Weights of a small spectrogram enhancement model.
Model: 9.72M parameters, arch unet, norm batchnorm, activation silu, widths [96, 96, 192, 384].
Training: adamw at rate 0.0011, 16900 steps, batches of 128.
Rows from block 2 of a small spectrogram enhancement model, named by matrix and row number. Each number is 500 + 25 x the weight over its row's rms, rounded and kept within 0 to 999. All counts start at 0. Numbers have three digits each. After the name is the row's rms in percent of the matrix's.
After each channel's rows are labels from the 100 clips, of 14976, where the channel reaches its highest value: "responds to" is what is common among them; "lies over" is the class under the peak. Only what is clearly more common there than usual is listed. The data: synthesised sound scenes: up to three everyday sounds over a background.
# conv: 3x3 conv (model.enc.1.0.conv.weight, 96x96x3x3, each kernel summed), inputs 0-95

conv.38 089:494492450488496484491470485461469514462495526544498507479538500539478531489492495478482506512523518505504516553478489495445524579503508495475508503469493524507513523453516496510434509479508506469498514500513459520500532483512497465468510471527469496539545515482466497464496505517473518491
responds to: background: none; bird chirping; first sound: bird chirping
lies over: bird chirping

conv.56 086:521454484425536492493495481518476495460544485524497525507510480513517548480483476490500500502498489512482486529531480472515524505521536524472498488524488504506518478502484465487537482489487501499508468493548515503507454515520516480476461551522499476505531501494482526501445459445473492449
responds to: background: none; ball bouncing
lies over: ball bouncing

conv.84 119:638456536499513513501494495491514497487504494504505512497503487499490484497499492492494496501498502491504492510478434489497494509519511472488515491510497507511494525500498486497506508496420492498508478495493481507495504505488487501503502484497497474537508493511497493498491373512510526503
responds to: thunder; first sound: thunder; clipping; text has "clipped"
lies over: thunder

conv.12 111:603456522517491506488496470486493510498497502503503538488513482507490491499502475495496490487492501496501491517482419493502513495535515469474531488534505512509500535496516484498517513497421505494511478495497485494495515505486484506487498501485509473523518508493497493499480376499510523502
responds to: thunder; first sound: thunder
lies over: thunder

conv.11 053:507514534498493508466506528500528538507497531463520489490483489544488527506482498511470492505557505508508498515550526528479475473463461534517458486458485525443551512524490505484492458473498500530481493494542549491523472521501543497444466506471514545496478500486495500496518486507515481493
responds to: glass breaking
lies over: glass breaking

conv.13 104:519452529500516550496517510502535506492508506496496507489472489494467494562428476502492477508522504482505472496514475491472468513502493506464500504501498509497504531509484503556509503477498401534502435494488492503478515528478471495491491516476509485517475494516499494504491483531518576501
responds to: spray hiss; clipping; text has "clipped"; first sound: spray hiss
lies over: spray hiss

conv.29 134:501499518500475519491540482536521521512481491503504516484455450519481502528490463515522481523505487489468518471536496485451488512503513497493490482556517514526523531491509502509524455521498469514519493484465536495475519541490497503469476548421533482478458500513509476553482493501539528482
responds to: spray hiss; clipping; text has "clipped"; first sound: spray hiss
lies over: spray hiss

conv.36 122:503502483550462511513518490536510503502491505501484477486477484506496493504517477457516511511482452456461530493473499521425461541518448477495490482504484480476514491456502541492473470480487516514518501512485525475463498511463499505476477548447523514477461514523472459504508504542527508491
responds to: thunder; first sound: thunder
lies over: thunder

conv.63 125:498491521518503528502500498526533525525487495498498512488487469487476488574400507499495481518508492497488484495506498507465478518499509514491508478534518512516501539502477483595498494478516386497500490494493503513487518511506508474498515509470522505498474490512492486503476512508508516520
responds to: whoosh; thin (high-pass); first sound: whoosh
lies over: whoosh

conv.34 077:492496535495491480495449502530555530521477526461505522542500515462527486490507517492495469520461511456540499510475503535471461445494500495493509526517465504479533525507453511494518476502490522539525476506478522517505482515515541505535460542465514543495501482539517498526477510516539500488
responds to: crickets; beeping
lies over: beeping

conv.7 112:540496524475503482485499488476525527550498504461487535494493468493478478460541494503491512511529508476505500531525482529500510460505520449504495491563520487484529545536478488460497498500415532493490501517512528519488551533518505503477495543460522489507486526494501490491465459492507487506
responds to: thunder; first sound: thunder
lies over: thunder

conv.94 093:490488476519534512534493508467523468466509497501500494476483491470482481515496472461551541494505501480477481458498453501468483519556492479459528479521502481493492490532486483516466501490508502503491497475516507511443500508437465520516512539476514485461473523530488440505520511522485560509
responds to: coughing; first sound: coughing
lies over: coughing

conv.27 098:488496522499503487516477493479569527544495518490516548487503467461463465488509528517497453514509485484534471514493467526445492491517525479497556505524505531511512590499465494506492481487501508502512505490488485504475503517485492469518509505482494545513496496528519454496481531532496541531
responds to: background: none; church bell; first sound: church bell
lies over: church bell

conv.40 123:642472520501511529508522515520510489494508486522489485485485511523512505516496493510488500509487493510498507514500467469500489525492497492507479494487479485510496499491511517506490501525446487519503474505471482509490500500471512502497507479514490485561491481514489498505527384505512519494
responds to: thunder; first sound: thunder; explosion
lies over: thunder

conv.70 123:509468439503459495459539464514449499524508503458484527493520467516495571498478469510475517453526480488487515538507471528522549502542505526452489502499498511509514501522503542509501495478507498494500472511534524483475498521510521552490491534491533506514554499486502516463488485499503508497
responds to: background: none; spray hiss
lies over: spray hiss

conv.20 110:513490540501494503504500498517529572522463529480527523484463482489468474498519477470505483533501507460528495518519496490473480495484495484504488498536523492479526537524471484476480464471452511506522492484520541488473539532505527501449459553451506489477479491500523471526475472517544493487
responds to: laughter; first sound: laughter
lies over: laughter

conv.47 099:480469478504485504501504475534524483544476476507431534487499499478469480495488508468521457521502477480476479494536466507503509523545497505451544495526486507491527572474480533514458484503513495482469490499467493549479508544498482487475502547491522488471519490509494465487487516512498540525
responds to: doorbell
lies over: doorbell